Rows from block 13 of the audio encoder of a small contrastive audio-text model, named by matrix and row number. Each number is 200 + 30 x the weight over its row's rms, rounded and kept within 0 to 999. All counts start at 0.
After each channel's rows are labels from the 100 clips, of 14848, where the channel reaches its highest value: "responds to" is what is common among them; "band" is the frequency band that holds the peak. Only what is clearly more common there than usual is listed. The data: struck, bounced, scraped and rolled objects made by modal synthesis. In brackets: how many of the 100, against the usual share in percent.
# conv: pointwise conv (encoder.blocks.13.conv.weight, 240x240x1x1), inputs 0-29

conv.30,201,180,172,197,200,214,204,218,171,194,247,200,208,211,210,249,154,172,188,205,221,198,207,185,187,200,181,188,197,184
responds to: scraping (76 vs 20.4); muffled (low-pass) (66 vs 11.7); text has "noise" (53 vs 17.2); rumble (36 vs 8.3)
band: 2000 to 4000 Hz (73 vs 25)

conv.83,203,225,229,153,199,202,204,196,240,174,226,198,192,214,208,201,170,244,101,198,226,172,141,195,199,200,248,199,202,200
responds to: plastic-like damping (99 vs 16.5)
band: 1000 to 2000 Hz (99 vs 12.5)

conv.54,241,217,215,238,186,201,210,158,124,199,158,191,208,204,199,194,133,197,148,197,209,173,197,215,199,192,259,198,196,196
responds to: wood-like damping (85 vs 17.3); round plate (37 vs 12.7)
band: 250 to 500 Hz (66 vs 12.5); 500 to 1000 Hz (32 vs 12.5)

conv.73,180,211,203,211,272,202,193,313,178,197,188,202,146,130,200,180,193,214,204,195,179,248,184,202,213,221,205,164,200,200
responds to: membrane (74 vs 12.8); one hit (60 vs 19.9)
band: 500 to 1000 Hz (36 vs 12.5); 1000 to 2000 Hz (35 vs 12.5)

conv.169,118,226,184,221,201,220,175,221,198,190,182,210,203,198,176,213,202,226,258,201,200,198,207,208,199,178,233,207,200,151
responds to: plastic-like damping (98 vs 16.5); striker: soft (94 vs 49.5)
band: 1000 to 2000 Hz (98 vs 12.5)

conv.185,205,197,202,211,195,323,199,188,186,206,137,201,201,191,211,197,200,228,219,313,204,162,158,193,198,199,200,200,194,200
responds to: membrane (71 vs 12.8)
band: 4000 to 8000 Hz (52 vs 25)

conv.28,201,256,163,217,232,171,195,201,246,190,234,204,194,189,188,198,235,198,198,209,176,203,188,201,204,233,307,172,188,193
responds to: wood-like damping (100 vs 17.3); one hit (46 vs 19.9)
band: 1000 to 2000 Hz (97 vs 12.5)

conv.36,205,197,200,202,225,166,125,192,189,192,153,226,197,189,149,187,206,219,199,204,149,256,202,187,193,201,206,196,206,199
responds to: medium (89 vs 33.3); ring (47 vs 12.7); thin (high-pass) (41 vs 12)
band: 0 to 250 Hz (89 vs 12.5)

conv.44,200,194,217,182,255,128,199,112,187,192,201,219,183,200,196,203,223,260,208,175,204,200,201,194,206,201,201,200,201,204
responds to: small (84 vs 32.9); clipping (39 vs 8.1); text has "clipped" (39 vs 8.1); string (38 vs 12.3)
band: 2000 to 4000 Hz (93 vs 25)

conv.21,207,223,161,226,228,201,200,192,188,197,174,190,200,228,161,229,200,196,197,213,236,213,229,243,192,204,208,123,174,215
responds to: scraping (99 vs 20.4)
band: 2000 to 4000 Hz (61 vs 25)

conv.203,171,198,228,205,185,206,164,171,200,201,208,202,198,182,197,157,139,195,221,174,201,185,201,197,233,203,205,223,213,165
responds to: rolling (100 vs 20.1); striker: soft (87 vs 49.5); membrane (36 vs 12.8)
band: 1000 to 2000 Hz (36 vs 12.5)

conv.108,197,203,205,197,199,234,202,201,199,189,179,211,199,192,215,214,247,237,184,200,195,114,204,213,199,201,200,168,198,196
responds to: medium (100 vs 33.3); one hit (63 vs 19.9)
band: 250 to 500 Hz (100 vs 12.5)

conv.214,218,173,200,203,193,199,198,181,206,205,211,133,254,211,198,198,197,169,203,210,203,170,203,195,198,199,200,176,193,187
responds to: small (100 vs 32.9); square plate (42 vs 12.2)
band: 250 to 500 Hz (100 vs 12.5)

conv.199,200,188,213,195,196,200,197,188,192,195,197,210,271,220,203,228,232,199,170,155,253,189,207,198,221,198,189,207,200,202
responds to: membrane (78 vs 12.8); one hit (76 vs 19.9)
band: 250 to 500 Hz (65 vs 12.5)

conv.77,206,123,199,158,256,205,185,200,137,219,199,141,198,199,210,214,262,190,146,201,216,150,178,214,177,187,167,190,209,208
responds to: striker: soft (83 vs 49.5); one hit (70 vs 19.9)
band: 1000 to 2000 Hz (52 vs 12.5)

conv.59,188,206,206,234,207,187,198,201,198,183,182,205,197,202,218,240,190,199,192,198,199,209,212,203,213,204,199,203,202,207
responds to: wood-like damping (100 vs 17.3); large (70 vs 33.7)
band: 500 to 1000 Hz (84 vs 12.5)

conv.58,203,207,154,200,187,166,186,201,169,160,177,169,192,179,163,200,184,226,194,142,285,177,210,136,205,187,201,196,209,197
responds to: medium (66 vs 33.3); square plate (44 vs 12.2)
band: 4000 to 8000 Hz (71 vs 25)

conv.186,199,204,187,188,200,241,202,177,200,208,193,195,153,227,236,198,195,192,204,192,198,244,179,192,189,201,202,276,198,204
responds to: closed tube (78 vs 12.9); one hit (61 vs 19.9)
band: 250 to 500 Hz (57 vs 12.5); 0 to 250 Hz (33 vs 12.5)

conv.53,157,195,206,202,189,220,167,197,203,204,105,220,203,253,191,205,221,194,191,195,206,179,202,148,204,215,175,193,207,201
responds to: scraping (100 vs 20.4); muffled (low-pass) (39 vs 11.7)
band: 2000 to 4000 Hz (60 vs 25)

conv.197,205,166,192,224,216,172,183,202,194,159,200,208,206,187,191,195,196,167,247,218,224,207,183,200,192,200,139,142,197,198
responds to: rolling (67 vs 20.1); round plate (39 vs 12.7)
band: 2000 to 4000 Hz (58 vs 25); 1000 to 2000 Hz (41 vs 12.5)

conv.87,215,139,125,228,202,205,203,214,230,197,193,216,222,147,210,200,175,196,211,210,203,210,196,203,200,221,159,176,143,221
responds to: rolling (73 vs 20.1)
band: 4000 to 8000 Hz (59 vs 25)

conv.212,199,220,216,188,213,200,264,198,199,189,214,193,199,229,211,208,199,212,216,238,274,203,182,202,190,200,228,202,242,184
responds to: striker: soft (99 vs 49.5); small (77 vs 32.9); clamped rod (41 vs 12.3)
band: 1000 to 2000 Hz (100 vs 12.5)

conv.117,183,209,142,229,199,199,192,198,177,203,201,200,208,204,205,174,195,259,206,198,204,213,187,179,200,224,204,194,197,194
responds to: plastic-like damping (93 vs 16.5); repeated hits (49 vs 19.6)
band: 1000 to 2000 Hz (89 vs 12.5)

conv.1,197,209,246,191,219,112,191,198,191,190,200,220,173,198,209,202,186,210,136,208,210,193,179,177,199,200,196,183,199,198
responds to: membrane (64 vs 12.8); scraping (42 vs 20.4); string (31 vs 12.3)
band: 1000 to 2000 Hz (45 vs 12.5)

conv.222,228,232,200,190,200,203,197,187,208,198,206,226,202,196,183,195,289,240,196,201,201,192,185,172,195,241,287,193,193,218
responds to: plastic-like damping (79 vs 16.5); one hit (68 vs 19.9)
band: 1000 to 2000 Hz (89 vs 12.5)

conv.158,209,200,184,270,163,210,248,216,192,189,193,217,193,275,249,170,248,201,202,340,199,204,196,201,130,176,195,204,200,159
responds to: striker: soft (88 vs 49.5); muffled (low-pass) (53 vs 11.7); one hit (50 vs 19.9)
band: 2000 to 4000 Hz (96 vs 25)

conv.98,235,176,196,192,192,157,217,231,206,200,206,195,177,199,106,211,219,202,149,260,277,129,116,202,169,207,171,196,202,168
responds to: closed tube (97 vs 12.9); small (97 vs 32.9)
band: 2000 to 4000 Hz (64 vs 25); 1000 to 2000 Hz (33 vs 12.5)

conv.198,174,204,199,197,90,105,146,209,196,201,211,298,255,191,159,201,225,166,194,200,222,189,210,172,179,194,198,204,201,205
responds to: closed tube (98 vs 12.9); large (83 vs 33.7)
band: 500 to 1000 Hz (79 vs 12.5)

conv.46,209,204,159,164,198,202,195,195,195,196,174,181,199,187,165,226,263,216,180,200,192,229,203,160,198,85,192,187,199,199
responds to: scraping (51 vs 20.4); action: rolling (45 vs 20.1); pink noise (43 vs 8.5)
band: 2000 to 4000 Hz (81 vs 25)

conv.149,223,201,191,252,203,257,255,192,175,202,201,201,197,163,195,214,191,225,157,308,312,198,236,212,221,198,202,213,191,197
responds to: striker: soft (100 vs 49.5); muffled (low-pass) (61 vs 11.7); one hit (55 vs 19.9)
band: 1000 to 2000 Hz (54 vs 12.5)

conv.209,234,205,200,204,204,196,149,192,219,198,200,233,126,244,213,200,209,194,230,209,138,166,167,236,224,227,192,230,200,196
responds to: ceramic-like damping (97 vs 16.3); medium (66 vs 33.3)
band: 500 to 1000 Hz (97 vs 12.5)

conv.231,202,195,198,194,204,196,199,192,199,196,201,230,205,171,210,204,203,194,213,122,201,198,201,170,202,190,209,186,198,181
responds to: large (79 vs 33.7); repeated hits (44 vs 19.6)
band: 4000 to 8000 Hz (62 vs 25)

conv.56,188,196,200,217,119,205,212,135,198,204,205,346,120,207,172,224,210,184,247,207,211,225,255,227,149,200,198,232,196,185
responds to: closed tube (54 vs 12.9); membrane (46 vs 12.8)
band: 500 to 1000 Hz (53 vs 12.5)

conv.163,200,261,203,215,200,201,198,200,181,201,206,201,200,205,204,194,194,214,192,204,217,201,183,199,198,199,244,197,197,196
responds to: plastic-like damping (100 vs 16.5); one hit (41 vs 19.9)
band: 1000 to 2000 Hz (100 vs 12.5)

conv.136,201,237,190,251,177,265,239,196,144,212,200,195,241,216,227,209,199,198,208,196,203,284,202,195,234,194,204,198,180,260
responds to: wood-like damping (77 vs 17.3); one hit (58 vs 19.9)
band: 1000 to 2000 Hz (43 vs 12.5); 500 to 1000 Hz (42 vs 12.5)

conv.65,213,206,191,244,199,204,202,208,191,200,203,211,196,201,199,201,224,189,98,222,196,196,210,185,194,161,259,183,194,190
responds to: plastic-like damping (92 vs 16.5); one hit (69 vs 19.9)
band: 1000 to 2000 Hz (52 vs 12.5); 500 to 1000 Hz (47 vs 12.5)

conv.62,237,204,239,186,223,166,187,99,195,242,198,258,143,196,205,227,198,203,200,195,203,211,194,199,189,193,212,203,203,160
responds to: small (74 vs 32.9); closed tube (66 vs 12.9)
band: 2000 to 4000 Hz (65 vs 25); 1000 to 2000 Hz (32 vs 12.5)

conv.23,209,201,187,201,235,196,114,215,206,199,168,182,180,199,192,207,192,216,187,204,198,166,196,201,224,215,190,243,207,196
responds to: striker: soft (87 vs 49.5); closed tube (49 vs 12.9)
band: 2000 to 4000 Hz (80 vs 25)

conv.2,199,199,162,236,192,211,195,199,194,196,149,210,204,198,197,200,311,200,201,206,199,198,198,214,219,161,192,203,200,191
responds to: scraping (100 vs 20.4); round plate (30 vs 12.7)
band: 2000 to 4000 Hz (97 vs 25)

conv.112,202,241,259,188,196,146,197,199,203,198,198,209,194,196,183,164,153,187,181,189,202,195,201,192,222,211,233,203,197,198
responds to: ceramic-like damping (80 vs 16.3); bouncing (53 vs 20)
band: 500 to 1000 Hz (54 vs 12.5)

conv.63,211,205,209,198,279,189,200,270,209,195,208,231,188,218,160,198,202,223,198,264,239,185,200,165,225,233,202,196,203,191
responds to: closed tube (83 vs 12.9); striker: soft (75 vs 49.5)
band: 2000 to 4000 Hz (51 vs 25); 500 to 1000 Hz (42 vs 12.5)

conv.226,145,202,201,202,175,189,173,203,237,187,222,217,200,197,198,184,220,201,200,201,211,197,189,180,206,201,204,196,214,219
responds to: striker: soft (80 vs 49.5); plastic-like damping (71 vs 16.5); shape: round plate (30 vs 12.7)
band: 1000 to 2000 Hz (69 vs 12.5)

conv.49,216,128,197,241,196,198,207,208,191,197,183,200,118,206,177,165,275,170,199,216,204,135,203,197,197,246,199,176,194,137
responds to: scraping (65 vs 20.4); closed tube (62 vs 12.9)
band: 2000 to 4000 Hz (54 vs 25); 250 to 500 Hz (35 vs 12.5)

conv.141,200,200,200,180,205,176,168,101,196,184,190,293,244,201,180,201,212,196,160,174,202,185,193,192,140,176,205,198,194,197
responds to: membrane (99 vs 12.8); small (61 vs 32.9); one hit (45 vs 19.9)
band: 1000 to 2000 Hz (55 vs 12.5)

conv.68,193,237,173,201,200,200,202,196,283,199,217,199,197,212,192,211,201,199,179,76,165,199,200,199,202,228,199,186,171,207
responds to: ceramic-like damping (57 vs 16.3); one hit (47 vs 19.9)
band: 1000 to 2000 Hz (61 vs 12.5)

conv.113,199,202,168,192,203,236,204,198,200,169,222,241,199,204,192,280,210,204,174,204,202,199,197,157,187,235,201,235,200,200
responds to: wood-like damping (100 vs 17.3); repeated hits (68 vs 19.6)
band: 1000 to 2000 Hz (100 vs 12.5)

conv.81,198,177,199,217,212,202,280,197,191,201,256,203,200,201,192,244,92,239,203,235,202,198,206,203,191,222,170,200,206,207
responds to: wood-like damping (57 vs 17.3); one hit (52 vs 19.9)
band: 2000 to 4000 Hz (90 vs 25)